A small class-conditioned image flow-matching model, trained from scratch.
Training: adamw at rate 0.0017, 14500 steps, batches of 48.
Data: trained on rendered rooms with furniture, 36250 training examples.
Rows from block 12, named by matrix and row number. Rows with one number belong to one neuron. Each number is 200 + 40 x the weight over the matrix's rms, rounded and kept within 0 to 999. All counts start at 0.
# fc1: MLP up (model.blocks.12.mlp.fc1.weight, 512x128), inputs 32-63
# fc2: MLP down (model.blocks.12.mlp.fc2.weight, 128x512, transposed), outputs 32-63
fc1.169,196,277,245,198,201,229,184,200,181,148,268,165,215,251,217,255,219,256,176,161,175,211,252,229,213,169,227,144,238,188,228,249
fc2.169,243,175,201,184,187,253,268,205,239,272,221,180,172,220,251,162,221,173,185,214,191,198,225,152,190,269,123,193,142,196,253,205
fc1.170,217,153,228,220,161,188,145,253,148,226,160,171,175,168,133,238,224,238,232,234,204,256,170,247,130,234,320,202,281,113,160,197
fc2.170,249,171,235,220,193,246,224,168,215,130,172,98,156,191,209,131,207,201,172,222,208,189,207,187,200,178,244,187,193,130,159,190
fc1.171,246,220,212,238,195,139,229,128,229,273,218,127,219,227,261,233,166,228,165,210,200,203,231,216,231,170,203,182,211,202,208,188
fc2.171,143,157,189,211,231,254,191,271,171,184,149,175,256,192,208,187,191,189,209,211,256,183,203,183,187,202,189,206,195,176,226,174
fc1.172,287,172,179,231,172,197,159,274,207,222,162,167,171,226,267,239,174,172,199,191,175,202,229,226,208,153,200,170,193,186,158,156
fc2.172,229,277,149,205,173,254,187,159,261,151,212,152,203,142,225,168,186,202,193,249,225,223,230,185,178,184,199,229,224,119,231,189
fc1.173,137,195,189,170,229,149,205,219,199,144,230,162,217,194,175,236,166,218,220,245,173,283,226,249,183,226,265,215,258,172,199,178
fc2.173,269,177,191,242,164,262,218,198,159,200,229,170,229,173,211,215,191,188,188,204,244,228,199,176,180,199,251,181,229,233,258,207
fc1.174,215,250,203,229,202,170,215,179,229,249,171,174,152,143,192,238,191,261,245,142,226,252,240,220,174,198,245,207,176,171,201,151
fc2.174,197,266,139,183,153,237,191,223,150,165,202,147,214,197,201,215,191,191,235,282,137,173,176,232,196,217,145,178,196,117,186,214
fc1.175,243,146,227,175,230,170,158,208,248,208,176,137,193,171,279,172,208,184,216,233,171,217,203,260,226,196,237,230,167,200,227,148
fc2.175,183,160,254,151,174,232,226,163,109,259,254,131,221,216,154,197,203,201,181,172,250,193,206,174,222,211,215,201,204,157,192,225
fc1.176,236,208,241,140,160,230,216,198,220,159,222,204,266,211,221,219,205,199,165,221,144,263,184,193,192,251,136,214,120,230,151,161
fc2.176,93,221,278,203,178,216,211,111,192,264,173,153,250,167,180,82,192,214,301,146,234,157,222,111,167,182,194,186,128,194,232,212
fc1.177,166,247,184,202,239,241,191,186,139,230,254,160,161,224,224,213,208,252,165,256,204,152,174,251,225,262,261,126,164,146,225,146
fc2.177,208,201,113,205,169,193,221,147,241,298,183,211,138,196,140,183,164,197,193,239,170,186,173,166,176,180,193,218,233,186,205,177
fc1.178,235,256,186,273,227,221,187,294,256,191,159,211,190,126,142,163,209,236,236,229,183,159,211,184,129,158,220,158,162,218,260,239
fc2.178,199,177,206,239,228,179,253,166,135,228,197,239,213,146,218,233,207,196,282,116,139,213,178,143,202,196,169,202,235,242,186,194
fc1.179,217,220,182,138,221,203,239,280,227,178,221,175,266,193,196,267,217,156,227,162,180,201,253,197,188,160,108,172,142,197,152,174
fc2.179,211,194,135,165,151,187,161,156,150,223,208,130,230,154,172,142,205,201,158,167,216,206,232,173,211,211,131,212,144,138,209,194
fc1.180,247,197,185,146,261,181,202,172,227,188,205,164,186,267,167,231,201,192,204,158,175,197,229,214,196,241,238,174,165,207,261,174
fc2.180,177,169,162,214,227,188,204,210,129,150,191,226,275,163,187,218,227,199,217,206,184,216,212,179,199,153,222,197,180,235,251,179
fc1.181,214,184,262,142,154,269,214,228,281,154,206,109,225,220,182,289,170,207,227,241,195,253,241,234,138,178,209,186,178,221,276,137
fc2.181,255,204,305,188,175,186,220,167,111,198,200,119,211,209,155,195,198,193,160,114,160,196,220,148,162,180,153,211,171,156,228,178
fc1.182,219,172,225,314,164,128,197,193,114,137,151,190,183,140,199,193,186,260,269,139,193,172,235,162,178,197,280,219,143,114,202,221
fc2.182,204,197,210,207,180,252,207,177,221,195,212,236,130,163,196,255,172,202,150,210,103,202,191,112,235,136,223,156,263,169,204,202
fc1.183,152,152,241,190,183,144,202,95,157,230,189,180,250,199,178,247,181,284,115,227,145,205,189,86,230,172,154,232,130,194,235,214
fc2.183,253,208,165,227,172,205,179,197,218,154,236,201,168,171,200,160,168,215,227,252,223,216,187,195,272,202,167,212,181,247,223,221
fc1.184,141,206,175,173,134,211,212,235,193,244,174,224,212,206,224,217,203,247,180,217,120,283,234,261,174,252,124,220,180,103,229,218
fc2.184,173,222,273,164,247,245,215,90,228,198,204,249,232,96,183,304,197,226,201,150,241,184,134,293,229,235,184,226,87,100,192,216
fc1.185,196,144,255,213,193,104,259,256,249,135,198,169,148,180,242,191,164,154,145,227,224,164,194,239,242,167,182,191,213,149,220,162
fc2.185,237,246,267,242,221,244,177,113,178,231,202,187,170,193,254,230,229,186,203,128,123,176,229,172,202,243,217,229,214,165,102,229
fc1.186,217,263,109,205,245,250,175,177,206,216,222,210,170,192,171,238,237,167,150,187,198,228,255,181,208,174,260,224,200,210,197,177
fc2.186,249,165,103,195,161,175,259,195,202,140,193,162,138,193,217,202,201,244,154,178,250,182,206,223,203,212,248,171,239,172,219,195
fc1.187,143,183,117,170,216,223,168,188,237,160,210,189,246,240,255,247,188,223,263,126,246,185,229,140,269,177,183,214,234,163,226,224
fc2.187,211,189,101,182,207,241,204,184,150,178,218,159,217,210,192,208,213,185,228,234,204,165,207,219,249,203,195,222,200,255,178,185
fc1.188,212,186,124,236,239,206,159,139,245,176,203,159,226,125,160,225,221,161,174,174,204,204,256,172,167,239,210,254,153,257,219,206
fc2.188,257,178,109,209,273,210,191,261,147,192,221,192,190,218,167,190,176,210,168,246,175,196,206,173,176,110,220,200,184,196,224,204
fc1.189,221,259,201,246,182,154,195,167,237,176,154,218,204,230,180,239,210,188,214,149,159,199,203,161,187,162,246,119,198,223,243,323
fc2.189,244,218,166,222,140,192,194,188,205,192,224,190,192,194,239,152,190,205,181,211,141,194,190,208,183,236,161,236,207,214,218,185
fc1.190,219,220,196,227,197,147,221,246,190,225,182,172,220,211,220,200,211,178,176,208,173,235,206,233,192,184,186,234,250,158,197,220
fc2.190,217,169,147,198,233,233,189,171,188,193,176,188,216,197,179,199,173,162,257,193,203,177,213,228,235,164,223,194,186,210,201,209
fc1.191,210,230,175,223,146,202,237,224,224,194,206,138,141,180,171,225,170,216,213,211,209,134,202,215,196,204,246,232,238,239,198,214
fc2.191,186,207,98,217,192,206,216,171,148,242,182,182,190,254,153,130,199,168,186,210,214,189,218,170,174,187,255,206,244,212,261,202
fc1.192,162,198,248,198,187,200,202,133,199,142,197,152,221,258,205,246,197,296,155,221,197,203,217,173,231,201,190,205,172,198,232,236
fc2.192,231,172,183,189,190,239,219,201,195,194,178,154,244,160,152,263,179,190,193,269,203,169,192,237,215,237,181,177,168,225,261,196
fc1.193,165,205,161,227,203,130,242,158,220,190,201,147,222,200,179,246,301,226,209,200,231,129,245,221,214,202,212,129,183,247,228,207
fc2.193,288,150,130,216,179,262,185,214,131,225,200,153,202,170,154,198,223,199,200,213,242,178,199,214,215,196,203,187,224,207,233,196
fc1.194,165,201,238,228,232,196,170,209,169,176,203,236,143,205,157,255,226,171,263,172,212,217,184,155,202,168,176,223,165,211,227,222
fc2.194,220,201,192,239,229,174,191,116,148,192,226,138,171,198,166,123,176,224,184,192,190,202,178,177,224,147,246,207,172,181,196,173
fc1.195,209,227,201,211,149,275,207,162,250,147,165,241,248,165,188,227,178,176,153,203,185,215,200,158,224,196,218,325,163,266,233,297
fc2.195,216,224,200,194,165,95,249,200,145,221,188,137,204,236,252,155,200,226,268,235,226,184,213,170,154,299,166,231,222,316,149,197
fc1.196,139,264,208,228,147,209,147,140,180,152,164,197,167,205,130,132,140,209,71,230,103,207,177,190,245,219,205,267,235,210,275,190
fc2.196,167,208,114,220,213,131,233,154,149,221,179,172,111,214,188,296,214,169,307,216,3,207,228,171,280,183,195,171,156,213,182,186
fc1.197,175,170,187,231,239,250,226,202,222,215,191,138,241,215,203,178,190,189,200,175,241,184,220,211,174,160,191,181,194,191,206,148
fc2.197,201,212,232,189,223,264,208,161,139,232,219,209,223,245,143,194,204,161,230,191,219,184,195,125,239,182,245,189,126,190,188,197
fc1.198,206,172,196,209,193,247,178,143,187,242,201,144,198,242,286,190,145,184,185,219,186,233,221,194,170,223,170,158,246,230,157,205
fc2.198,190,218,195,206,254,260,203,203,213,192,205,195,275,201,192,161,209,220,266,208,216,222,174,209,186,221,199,192,222,215,203,212
fc1.199,205,236,161,189,167,152,226,197,189,206,196,148,155,218,223,229,219,177,200,236,209,178,168,203,205,200,227,206,127,179,198,225
fc2.199,146,258,133,245,138,212,212,185,226,192,177,167,224,218,151,222,207,180,252,173,250,177,252,192,160,218,201,192,156,179,226,193
fc1.200,239,219,199,210,176,190,209,260,160,244,188,227,197,186,206,223,198,165,209,254,233,219,205,247,207,224,173,171,225,210,240,155
fc2.200,136,256,229,174,182,181,137,142,213,241,198,122,189,185,246,167,199,187,206,180,225,228,194,177,191,184,198,164,174,162,209,196
fc1.201,161,229,164,121,205,216,204,236,171,182,194,148,193,243,189,265,231,185,195,223,227,192,184,164,218,199,242,206,207,234,207,193
fc2.201,199,205,248,206,237,241,227,174,133,213,225,123,201,205,262,186,195,185,215,160,174,202,185,226,185,157,218,186,178,181,208,209
fc1.202,144,218,208,244,216,223,183,139,142,159,155,241,200,159,144,273,246,184,254,184,177,251,246,178,235,244,253,241,213,211,229,265
fc2.202,193,249,194,240,227,225,252,214,178,211,206,79,301,183,160,150,190,258,145,134,210,195,200,241,160,220,227,215,206,190,194,155
fc1.203,199,292,308,121,147,258,140,146,179,209,189,205,135,131,238,158,256,227,254,210,98,243,299,183,211,238,241,202,173,189,213,273
fc2.203,208,245,243,177,217,192,184,134,243,242,216,181,169,236,157,216,165,169,189,220,182,229,164,246,237,197,176,194,230,208,214,193
fc1.204,190,192,198,219,214,202,172,179,228,159,198,168,161,220,183,288,217,227,261,221,211,185,193,200,181,197,178,124,167,223,246,267
fc2.204,250,217,133,193,259,307,187,211,190,177,206,193,174,233,171,97,217,231,187,232,215,192,208,243,201,166,201,213,179,207,168,214
fc1.205,224,137,139,269,203,145,239,154,183,257,231,187,166,197,228,245,203,197,225,168,182,143,143,181,184,199,171,145,167,262,162,227
fc2.205,123,181,122,182,194,218,157,200,229,214,196,205,213,237,127,212,197,162,186,222,178,204,204,271,233,208,171,198,119,209,246,181
fc1.206,192,222,152,170,250,175,206,239,210,193,219,186,230,156,197,272,229,221,150,189,188,197,197,246,249,197,204,228,229,173,199,272
fc2.206,235,220,102,212,262,180,177,176,164,184,216,180,236,175,206,145,239,212,196,214,172,216,193,253,217,203,249,193,253,210,260,184
fc1.207,147,217,278,173,230,228,123,164,201,221,235,246,244,111,237,132,243,185,224,176,115,170,123,210,264,240,169,233,254,133,199,116
fc2.207,183,182,380,149,121,211,152,185,154,203,226,185,181,199,158,324,195,167,291,137,131,254,199,258,265,98,219,211,222,167,296,199
fc1.208,262,245,219,201,181,224,183,132,285,161,198,206,195,194,246,246,185,195,221,246,156,159,279,192,166,208,194,151,148,241,223,218
fc2.208,203,208,216,193,263,142,200,181,147,231,183,207,215,170,224,181,154,168,146,187,201,191,236,177,185,205,186,216,186,236,143,186
fc1.209,259,262,165,138,196,196,185,228,187,199,161,195,224,200,297,218,174,189,184,202,183,210,202,213,218,206,245,204,168,208,138,163
fc2.209,167,176,104,173,179,230,211,159,188,199,187,160,235,198,117,223,182,219,238,205,149,235,235,158,221,167,229,190,175,196,179,201
fc1.210,234,226,146,248,213,153,238,214,195,177,199,144,171,187,240,219,169,208,224,189,229,222,205,206,243,197,253,183,196,237,159,195
fc2.210,126,210,109,212,236,215,211,137,191,285,197,200,148,240,289,151,245,204,198,241,193,172,204,216,238,134,198,212,273,181,177,200
fc1.211,283,182,193,253,225,203,188,163,205,154,170,177,294,207,263,290,207,205,236,171,253,124,226,198,208,257,206,254,202,166,202,253
fc2.211,210,232,223,194,271,200,183,198,164,254,221,161,245,221,205,227,179,209,149,113,172,214,145,251,249,106,194,190,194,201,276,174
fc1.212,259,208,167,138,216,267,217,220,234,185,144,191,228,157,235,251,231,243,240,159,185,175,195,187,262,201,210,213,208,183,294,252
fc2.212,206,207,139,210,175,213,198,184,109,186,210,193,204,152,188,224,224,189,143,245,193,219,187,232,239,217,193,176,203,198,160,204
fc1.213,190,158,144,210,169,227,169,164,207,242,190,192,172,180,134,213,240,248,248,199,217,166,258,218,159,182,121,198,214,200,242,197
fc2.213,230,186,148,212,222,230,227,192,222,186,202,207,227,165,189,215,209,215,206,160,169,216,206,168,204,226,163,208,132,168,199,193
fc1.214,268,195,187,157,215,212,205,188,220,208,187,145,162,195,250,202,222,188,164,184,215,192,202,131,225,226,227,160,191,187,211,208
fc2.214,196,184,178,230,207,196,222,184,197,176,153,223,156,182,184,172,176,206,171,260,240,176,187,149,199,127,201,219,173,189,202,195
fc1.215,264,196,223,189,202,136,176,194,145,234,228,225,195,200,247,222,215,216,152,217,203,188,183,208,209,152,197,128,193,222,126,142
fc2.215,190,213,142,213,189,212,229,225,296,155,208,266,249,198,182,104,196,217,185,277,180,216,217,220,183,149,196,191,128,204,214,216
fc1.216,262,187,237,195,194,225,163,116,94,245,218,206,220,198,146,214,144,156,197,251,190,238,208,192,200,195,282,167,158,117,174,221
fc2.216,200,252,196,199,292,195,243,189,241,148,185,82,232,200,279,153,191,208,227,207,218,163,186,134,220,182,214,166,138,169,203,223
fc1.217,211,196,217,208,222,184,201,151,217,182,184,144,137,222,205,263,189,221,201,214,201,307,240,247,209,197,242,204,199,185,182,161
fc2.217,181,166,219,166,214,176,231,228,180,242,219,131,144,186,228,192,231,180,207,264,271,214,215,211,148,215,231,174,181,134,198,199
fc1.218,202,200,222,200,144,257,272,252,235,240,164,186,237,135,188,123,175,172,326,145,208,185,189,203,129,222,282,232,140,239,224,111
fc2.218,211,249,299,172,167,177,221,96,196,121,204,208,178,245,195,166,185,183,202,246,191,216,199,160,192,210,213,184,214,297,161,204
fc1.219,201,162,244,241,174,230,182,147,196,197,192,209,276,199,255,177,200,252,217,185,208,220,198,180,186,217,292,249,159,192,168,222
fc2.219,150,225,215,184,240,192,183,184,191,229,172,138,214,164,138,179,200,197,241,206,169,218,222,165,209,208,235,182,166,179,221,236
fc1.220,192,211,232,285,200,232,238,161,258,144,219,187,177,265,175,242,237,115,200,204,170,202,207,189,216,112,241,239,216,204,253,242
fc2.220,262,257,195,188,206,235,234,176,107,251,210,187,139,221,223,104,206,200,129,195,195,210,208,188,287,180,271,187,281,267,195,206
fc1.221,171,229,178,221,211,200,203,194,266,233,209,126,169,154,111,246,191,196,234,145,187,192,166,238,180,135,191,202,132,142,251,169
fc2.221,211,222,182,207,194,236,254,154,34,175,197,136,169,187,167,187,192,201,184,246,144,194,208,202,212,290,190,213,199,155,266,195
fc1.222,223,207,220,217,212,159,229,119,157,195,193,201,244,156,200,246,244,213,165,202,172,246,157,191,210,155,206,180,194,184,219,178
fc2.222,140,178,141,213,164,202,202,269,206,205,201,209,226,188,171,181,210,226,206,186,203,196,184,111,210,236,212,233,133,198,181,206
fc1.223,264,262,222,239,199,254,200,204,138,179,227,152,176,147,229,307,251,211,237,143,184,215,169,163,211,191,190,146,179,168,255,169
fc2.223,186,157,252,194,198,233,193,172,133,232,220,264,170,221,180,136,186,186,300,308,150,227,204,198,287,141,218,220,217,182,182,211
fc1.224,209,190,171,238,208,207,178,244,181,284,241,179,230,137,197,94,248,211,250,201,218,208,255,202,217,236,165,172,202,158,148,198
fc2.224,204,240,147,225,203,222,189,214,200,168,202,230,246,180,225,295,198,228,238,155,229,188,201,192,196,182,261,219,223,161,151,198
fc1.225,228,165,291,272,165,213,198,166,299,177,204,244,162,225,183,200,209,215,226,219,157,195,196,154,172,218,174,224,158,178,232,151
fc2.225,184,171,274,179,140,152,216,158,142,204,225,225,208,250,175,185,215,210,219,145,212,204,183,173,230,198,200,210,243,189,199,211
fc1.226,230,132,268,220,146,219,180,239,213,161,186,247,197,192,253,169,185,130,200,226,224,222,217,200,212,266,231,229,236,116,153,180
fc2.226,238,113,242,174,133,246,182,206,185,288,197,197,228,140,206,216,211,194,79,242,200,205,210,209,194,273,109,186,146,245,186,173
fc1.227,241,139,213,202,149,207,183,211,209,236,212,214,220,162,154,252,205,200,278,120,174,220,161,145,216,237,142,252,160,220,195,213
fc2.227,189,184,232,181,186,137,214,208,152,177,194,181,281,255,174,110,221,208,170,226,259,194,211,194,194,181,246,243,252,213,283,173
fc1.228,216,255,182,271,158,140,211,156,212,214,184,146,140,234,253,248,213,207,166,225,157,238,236,222,205,186,270,239,196,200,213,181
fc2.228,181,211,111,191,152,231,212,239,162,251,207,169,232,192,249,127,173,221,244,213,254,171,218,205,245,198,264,199,231,145,208,187
fc1.229,187,237,213,185,210,239,196,186,236,194,188,213,247,193,249,225,189,175,111,242,164,226,260,138,189,226,223,162,186,113,206,229
fc2.229,248,193,219,234,203,180,249,142,189,245,220,261,235,167,210,136,203,229,274,132,169,149,208,122,199,220,216,230,205,244,153,182
fc1.230,207,205,177,222,223,177,178,123,178,189,181,193,181,212,154,183,191,190,201,179,274,283,209,159,222,198,219,247,241,180,227,242
fc2.230,216,205,146,195,173,201,221,239,191,248,187,199,220,210,218,178,154,236,183,226,214,202,221,230,262,184,234,215,200,162,229,211
fc1.231,245,215,109,227,203,233,207,179,199,231,198,181,128,231,224,127,176,223,231,176,201,197,164,168,179,142,187,173,195,257,138,229
fc2.231,226,193,61,190,202,185,260,228,285,152,180,183,185,181,175,221,195,239,151,208,207,186,175,185,221,240,188,184,155,181,211,218
fc1.232,152,248,188,167,226,131,164,143,223,203,206,192,183,197,162,271,257,213,238,150,168,251,200,232,240,199,218,135,263,222,221,195
fc2.232,237,137,142,209,214,253,206,233,150,261,207,205,144,187,208,172,222,239,212,265,137,226,200,180,191,250,128,193,223,211,239,199
fc1.233,143,290,226,248,203,203,241,159,297,177,189,140,218,179,211,141,251,265,148,223,192,226,235,287,162,199,162,218,246,252,256,184
fc2.233,109,269,236,191,159,203,192,202,231,80,203,168,196,242,169,142,260,213,143,189,127,195,208,70,235,334,86,195,170,210,273,200
fc1.234,173,175,283,287,167,238,126,148,49,114,192,121,206,233,247,146,359,254,257,177,166,198,269,129,263,227,191,160,193,207,365,222
fc2.234,309,253,320,207,209,155,180,181,194,124,213,93,238,229,154,272,162,251,346,222,214,192,224,233,257,124,262,197,205,212,336,203
fc1.235,188,194,212,179,140,225,230,236,233,202,182,174,146,215,205,215,204,273,197,167,279,205,244,203,195,207,159,194,186,263,197,150
fc2.235,194,212,159,195,200,198,212,173,159,193,225,172,192,220,207,138,232,226,181,187,309,229,191,229,191,231,181,213,152,249,182,221
fc1.236,185,188,179,214,189,219,207,161,208,217,131,157,213,173,156,277,243,188,136,210,195,199,200,240,188,259,201,204,165,284,229,203
fc2.236,176,209,140,178,189,168,204,201,178,193,206,192,179,215,199,227,188,195,217,234,193,189,176,245,204,183,212,186,187,190,236,215
fc1.237,200,169,187,200,257,182,183,181,226,202,187,143,220,250,217,248,182,182,207,197,148,231,210,154,206,161,215,210,197,245,267,147
fc2.237,226,192,242,191,244,172,208,196,179,249,187,188,230,191,191,202,213,188,255,204,164,213,204,190,271,220,227,176,236,200,228,197
fc1.238,214,204,213,258,149,200,184,198,291,225,237,304,221,133,180,301,179,206,116,138,188,190,173,211,172,263,237,249,135,228,228,193
fc2.238,235,195,161,203,249,251,180,197,90,171,205,122,236,190,122,153,212,221,180,252,289,180,188,278,212,245,195,181,211,256,221,216
fc1.239,191,170,206,316,213,135,167,191,190,258,192,169,203,260,257,254,189,216,162,195,138,171,181,215,162,175,203,126,157,197,247,226
fc2.239,239,200,159,157,172,229,201,165,261,254,232,209,253,189,244,209,171,131,237,180,283,225,211,147,187,155,220,195,226,247,217,204
fc1.240,180,186,297,119,217,279,91,304,265,154,182,288,183,166,158,262,168,214,175,259,166,267,187,271,172,238,168,199,200,284,201,181
fc2.240,123,211,193,200,162,163,214,406,217,219,213,142,245,263,188,228,182,202,281,323,136,182,208,135,186,202,358,187,208,66,159,215
fc1.241,272,224,152,224,214,219,139,185,132,217,171,249,177,208,252,235,173,157,171,237,130,283,202,205,116,205,144,235,243,145,227,166
fc2.241,160,249,152,175,220,196,227,252,245,229,210,261,193,219,184,185,192,238,213,155,182,185,211,180,134,191,189,211,159,153,231,174
fc1.242,182,173,169,289,258,201,238,231,179,272,203,151,199,205,202,240,209,204,209,197,214,209,255,216,208,237,171,167,209,157,231,244
fc2.242,293,206,144,206,183,252,257,196,238,170,183,132,171,224,185,144,189,193,232,174,164,165,238,176,175,151,210,181,175,128,192,214
fc1.243,163,235,184,261,226,205,217,161,199,161,219,189,226,220,188,229,222,214,179,156,185,221,246,218,204,170,176,191,171,220,241,218
fc2.243,207,161,159,187,257,190,167,174,217,150,184,181,270,186,138,182,224,224,177,224,171,146,195,232,184,217,243,191,161,225,217,193
fc1.244,197,180,154,225,215,186,195,184,243,215,164,172,188,179,170,272,196,221,196,246,177,212,254,204,236,165,185,198,211,198,217,166
fc2.244,217,186,112,198,170,201,231,237,167,245,186,177,194,218,230,161,208,221,249,219,198,214,181,143,222,220,178,188,258,209,209,197
fc1.245,241,208,232,165,184,190,253,162,192,198,264,161,180,221,194,272,261,133,162,243,188,142,198,204,190,267,225,207,230,176,196,152
fc2.245,185,195,203,209,128,210,194,216,223,219,198,186,176,177,210,165,211,198,227,234,210,214,191,127,164,183,256,221,179,198,257,213
fc1.246,246,164,207,173,223,229,182,252,190,240,136,183,226,164,164,221,224,140,177,147,155,209,162,182,178,101,111,154,149,211,236,228
fc2.246,193,183,212,213,210,155,236,166,214,228,183,155,245,175,231,159,194,218,234,202,188,165,190,119,195,271,165,217,148,141,186,179
fc1.247,215,290,194,276,226,220,185,201,158,168,163,237,214,239,155,198,208,231,220,177,196,253,235,236,180,106,257,191,167,171,234,215
fc2.247,194,184,195,179,206,170,253,162,262,214,201,268,221,214,215,206,193,199,208,207,157,195,199,218,176,243,241,209,230,194,206,198
fc1.248,146,199,217,157,219,140,189,144,246,162,191,176,205,187,225,249,206,183,133,163,194,209,184,181,168,185,303,262,195,163,192,192
fc2.248,190,157,205,181,67,163,235,189,231,213,176,178,249,191,194,215,167,188,299,294,226,201,192,200,103,249,289,205,232,241,212,216
fc1.249,161,208,204,230,259,223,235,220,268,162,197,237,197,244,170,197,245,164,242,152,252,292,231,137,213,250,200,294,221,219,215,270
fc2.249,253,252,186,202,109,190,120,189,80,248,201,187,223,147,268,214,176,191,254,188,295,219,223,166,167,214,253,181,284,200,211,212
fc1.250,120,307,276,201,218,258,235,204,325,244,198,328,265,101,152,256,238,165,172,187,241,229,146,212,176,170,151,173,163,142,202,207
fc2.250,132,314,204,184,148,212,202,263,282,149,180,255,143,257,258,166,148,167,232,338,185,163,242,125,255,191,237,234,179,290,267,215
fc1.251,231,222,174,240,220,203,167,198,200,199,195,201,244,184,201,220,183,229,230,139,223,199,192,234,245,182,245,290,147,201,181,259
fc2.251,171,214,128,203,216,237,193,175,193,155,192,209,220,209,154,212,191,204,202,223,160,218,238,234,238,185,236,198,125,193,208,190
fc1.252,146,193,195,149,211,236,198,204,145,243,243,160,203,222,185,212,206,203,194,272,227,281,221,199,152,232,115,198,191,218,241,193
fc2.252,187,168,128,203,202,221,201,200,231,218,207,159,140,249,158,180,229,214,191,226,228,215,203,193,154,189,160,203,128,176,149,196
fc1.253,229,244,190,204,193,120,246,184,200,182,164,168,132,215,206,234,204,182,175,200,217,222,194,208,247,171,152,177,88,225,248,176
fc2.253,186,198,142,216,144,251,126,232,180,221,184,134,248,229,234,151,202,203,253,193,201,217,199,167,235,182,141,199,128,231,202,169
fc1.254,175,292,169,238,175,149,108,208,217,63,127,205,154,203,156,157,266,250,145,274,74,226,219,228,225,244,149,222,265,264,217,296
fc2.254,182,188,178,236,225,217,183,161,170,194,174,223,174,274,189,232,225,213,305,168,83,191,170,372,331,137,197,181,102,146,236,209
fc1.255,155,186,209,125,225,171,202,180,231,181,153,142,239,206,189,254,174,240,207,238,215,180,249,143,214,219,201,184,201,165,228,250
fc2.255,157,197,233,206,265,195,270,156,172,226,190,181,211,203,184,192,239,191,226,187,201,200,190,106,182,275,182,227,210,204,206,199
fc1.256,142,253,230,225,182,198,145,248,229,278,178,139,160,145,192,247,264,174,237,183,206,265,215,212,197,123,170,224,194,188,167,193
fc2.256,218,204,209,210,232,250,198,115,190,242,211,194,151,226,222,127,209,223,152,236,162,190,211,177,246,204,286,193,230,187,190,204
fc1.257,221,199,183,238,154,253,237,212,82,275,206,122,206,231,228,206,267,196,255,192,255,230,172,218,267,162,207,124,208,196,161,232
fc2.257,76,156,136,253,194,192,236,149,362,166,208,231,186,220,170,119,186,197,257,277,177,220,232,281,208,184,155,203,163,231,173,213
fc1.258,231,202,211,215,194,173,189,176,321,201,182,240,245,236,188,253,187,223,159,197,193,233,175,245,266,183,186,194,194,186,268,295
fc2.258,183,140,199,177,135,153,212,172,170,233,218,246,254,196,238,195,191,215,249,257,223,192,232,140,191,207,140,221,268,217,221,191
fc1.259,189,269,257,196,211,166,195,159,186,187,196,115,258,174,193,213,195,171,204,210,144,147,145,173,170,107,176,180,190,227,276,309
fc2.259,252,170,233,223,208,181,223,261,138,222,211,128,237,163,181,224,205,188,122,114,296,181,211,181,214,233,131,144,136,212,277,225
fc1.260,169,225,201,282,221,192,134,166,149,153,180,206,155,179,228,256,226,196,256,243,233,208,176,163,235,162,247,221,153,133,270,170
fc2.260,203,178,251,198,186,186,196,174,227,220,210,102,254,192,230,120,205,213,172,228,168,216,207,253,161,225,249,210,229,168,209,203
fc1.261,135,162,214,203,191,234,198,134,199,183,164,168,193,162,201,210,164,193,238,142,227,217,284,188,272,139,272,192,224,163,240,238
fc2.261,208,255,274,224,200,114,169,218,142,156,199,215,227,182,218,215,181,194,256,257,214,211,195,195,207,202,229,207,247,223,145,216
fc1.262,290,195,173,259,259,249,186,259,197,217,187,161,167,238,235,267,171,227,227,189,172,189,190,238,229,158,203,232,211,246,190,156
fc2.262,180,233,136,212,182,123,140,146,236,163,206,151,159,209,219,147,181,176,178,128,180,219,210,175,174,241,240,202,225,197,184,190
fc1.263,143,213,160,194,183,233,183,168,165,197,189,175,168,235,152,336,180,251,273,182,256,259,287,100,207,231,127,241,234,249,330,271
fc2.263,255,277,308,235,325,240,209,213,299,216,225,189,250,244,213,292,217,270,253,187,147,192,242,242,158,144,224,237,277,162,192,199
fc1.264,191,200,193,227,204,206,214,168,307,191,164,196,157,104,113,281,173,152,236,319,142,232,169,260,207,164,225,280,318,127,185,156
fc2.264,206,242,253,146,143,245,221,169,223,192,212,234,229,182,148,182,215,199,172,264,124,231,222,262,202,124,299,205,295,184,189,185
fc1.265,216,169,275,227,98,228,115,181,191,178,172,256,215,220,167,186,163,183,231,185,249,189,141,247,238,186,169,258,192,258,333,232
fc2.265,137,146,341,150,192,290,259,139,202,213,189,312,163,225,217,152,204,204,117,151,213,222,208,165,221,202,199,133,276,200,188,197